config.yaml
arch: "vit"
model: "image classifier"
dataset: "rendered rooms with furniture"
train_examples: 72500
image_size: 64
crop_scale_min: 0.8
horizontal_flip: false
rotation_deg: 10
targets: ["count", "largest object", "floor"]
num_classes: [5, 12, 32]
norm: "layernorm_no_bias"
norm_position: "pre"
activation: "gelu"
mlp_ratio: 3
head_dim: 32
fused_qkv: false
bias: "all"
qk_norm: false
parallel_block: false
inner_norm: false
patch_size: [8, 8]
conv_stem: true
layers: 14
width: 160
positions: "sincos"
pooling: "class_token"
register_tokens: 8
loss: "cross_entropy"
init: "kaiming_normal"
residual_init: "none"
optimizer: "muon"
muon_scale: "spectral"
lr: 0.022
momentum: 0.95
nesterov: true
orthogonalizer: "newton_schulz_5"
adamw_lr_other_params: 0.0011
grad_clip: 3.0
ema_decay: 0.995
steps: 11700
batch_size: 128
epochs: 20.7
lr_schedule: "cosine"
final_lr_fraction: 0
warmup_steps: 350
weight_decay: 0.02
adamw_weight_decay_other_params: 0.05
Rows from block 8, named by matrix and row number. Rows with one number belong to one attention dimension. Each number is 500 + 25 x the weight over its row's rms, rounded and kept within 0 to 999. All counts start at 0. Numbers have three digits each. After the name is the row's rms in percent of the matrix's.
# q: attention query (model.blocks.8.attn.q.weight, 160x160), inputs 0-159
# k: attention key (model.blocks.8.attn.k.weight, 160x160), inputs 0-159
q.72 103:530503498477497491488474522495482523488511462504557472472543470507531497540549513526489562575504483486489473482495491475470520492474502506494523457472529543559534543472512479497501470503475468472534444462519493536492520493473486490522478505531532494525513503507526524510513492489530507518479464508493506489497491556485489473477528510464544455516529508507487494535501517484491501521501535520506489489489526523486504455511459493487516495487500476472449446464500476506488521501487497
k.72 108:503538489485532527532522553541498515498501524496505483484515504485479528479530494521528514507501422524461526516489500499510516486474510485501449497481492459527495511462506468485545488536486501544470511542455531513491491512504494474526516469500520488505522488467480479485490489525531483475490465473482487561475511521530496527464466486513524522513473521491498505521517498546522511481441481462484484501523476520481518537500539544483481518468474497464473530474478518492448517512458545
q.73 097:473509516508491498496514477492539533514513498516555536496503489489524467503490457509483501517500513472460503503538503511504468482508502483486496526507536471449498504513515510436521504503485561472499502419563536471456487451510509560513529516483536512520512473522514471492493482539484486507524498470504488505467492491477501461534505515468520516527498507528518504478547528435490506501506490463496535511499497450475488503504488503504509497459510514521490469494521511438487520483544516
k.73 098:489479513465490467488523510499502508447507495476526512510462539498486513494509447489522471475481483534497487460530536457442510480476510533513526467523448429496518501491531500485535513497503498446526547515472495484514480520521491521511496451488512535456509511498526501521534511528486494487565519498497470485507499492514489514515543485510495499521480509497505488518518471486492490522510474521549493485530436515468490486458473527485483533472534532541509498512492544538517488528489475
q.74 103:481528496521496493431542509474490506496487526478485526496488520486516511531502504555498510450494527564528498509521498469463502514506495503482476484492498518458484511526512468535502499477457520511501434445496508512523483528464530505524514480505487487485533515477533500516516541478482482496509549524509535495508512550520502464470515462502476469503521517513511484513484466470514431499550507467474447535503491453490475500505490485495473483555504510524483482521517524506483484543508521
k.74 106:554516516535513455486448494488530443470441482511465480465467480497499503502499528527518472507460506504528474471505493539541529472504531451490450454541490511516453513474521498548542482484446500515481511507532485488504553495480495496494493502533487511526542494504475494486534534505495512491458515477500496532527465518491496520510468472500486503511523509495485515492506490481509496525510495500455500504522513532474543507508512512474500492513476552525460538515487462476523507536526524
q.75 097:493481509535515543516520519489487511516479514498527488462478490446496482511480475504515530458511485505491524469530496525493493458524503539493480505488531487547500495482515499499547527540486469485482494479506495527504530544525498529513525495517552556465464474462535495503457483509525506464464449467490523488483521448551458498502463473517527502458502536513509478493525528461524483502534485480514471512498527523507489468540505539463456477471518514497488504499470471507507491476534525
k.75 103:463516473481469530481462473498519507499491480514515481506538467466502521494552521501513525510528496537530516502474478497485525507552467476470525530488501522494472486450530590475502489497510520561532524462484492541458470498518477509482497557519512553527496449501514519481528473531513464494518539485500495488495488512495493475489498496484491519501519462507476507452480463509495520460500490536489500491527519443500457527531505518482499512465458482497517505504493522514509500511486469
q.76 102:517501496452517541490485528484473489551510497475461496492500497460510497533503495500497461548459499521516490531505509524474471471524487549485476505455511476507504538482514460499487500507496476493505518511528514502509482493516488502502517501562490493505497522527541560546489497455480520502522510501514478477528529491523480487516519517539519505486476448484474468485553499518487520527549466517503526468479485480500485518500506536540445531507537440495499468486504436499474505493481450
k.76 100:527523511452444471526520518511455542466491504477511485463495525463498459471527501464486510531503493510518489464512485520519522494491474455484468518474479502508488492509490480518502508521517523537503513478513490542484497538473497511501515518482470448552429499495500536584569472505518499519488477528517508491465482517510514464535471504526445475503505502515466476490525551511516518501523475466507497517495492498501482481515539535487498537477521515488487490515488527505493481530524481
q.77 098:495530510528492434485514503504467502459476509530496488468499507512510501539507465523514496529496490494449491502464503509480493468551554509461467465503488491514452455519528551483467510566519507555492512529511485498466543482470506478519460499550507499518523478482531500508511489525485535478550461480493484544497499491462504472502496503452503493533529525498539485528496491477484454517506518529469501509478533473560490484500500504496482478523495480495473489511505514501509499459512533
k.77 095:493539470490492478485498509476500512528467552518536529475509482466538493477486535461537482493506469485504448530479507468471462506540516513533473461459487519481458453475536462492485506498481452554539479520496506513505517472481499468494464496493546504507514487519525486502488462505507501530542493533484472516496472523463541525536466495499522519495456512497471514541530525528509538526493490532523455492493510483499504534502508510493471513487517503524498501485528512422512501506507508
q.78 104:488498512485491526513479486474494492499485499478496579553508488485502510539455548446530480515528523583486530529476509510501498493516482507460507493509473499525525514503530474477496526468506536455516500542436512493475459486495507463546498480439525456523474517484491496486500479526497476482509502490521495474490537515536513500498502500486479529499497511515523489517487513552498508532493494515461464506500459546544532469496481511504473497486470509515509470441500481522517503512488499
k.78 108:496481504478482471546515511466524493468524525484527471537504491475526487489458511440441456523527500504531536484490537533531471478495485460477513509481513464461513461492502524549498483489533523547477497521490534485478511489510476504511530570496488482529474490480476501491480526503485533502516524487514462501527516517447466541480551477530511493455473513503533498500500516552491500480509490452523527498492506471493494502520486518489520490492519484480530454537482511483533491511527527
q.79 100:495515547490512468515457486499525488554461462535495500535488539499453488468489555503518492535467490439514510462519503527512489499527513479471506470506510508498541484519488506498479514533488501527503489517522535478473521492485454563480494502513541453472545493475453547464473506500503473480503516479475508474539483496457481511497492530540496507522540473511526530477502524479494466466461532498524505468503502519510454502485521500483497466470515515543511471536502523490519488497518512
k.79 102:521498467514512493485518505479475531514540481482472535540513486505488508521513508435542479475505462486538488525509475502461494495481508544513482500483499488471529498520522446480461530501512472468490505496476523519502474455564496512516483491485529543506483496506457491491438501517478500510500472514494479467533534481501498469543498466503477509518513463501514568528530486520487553484509500515490471572520472474529502472542510548518495473486484504542485522494502490501477527488481514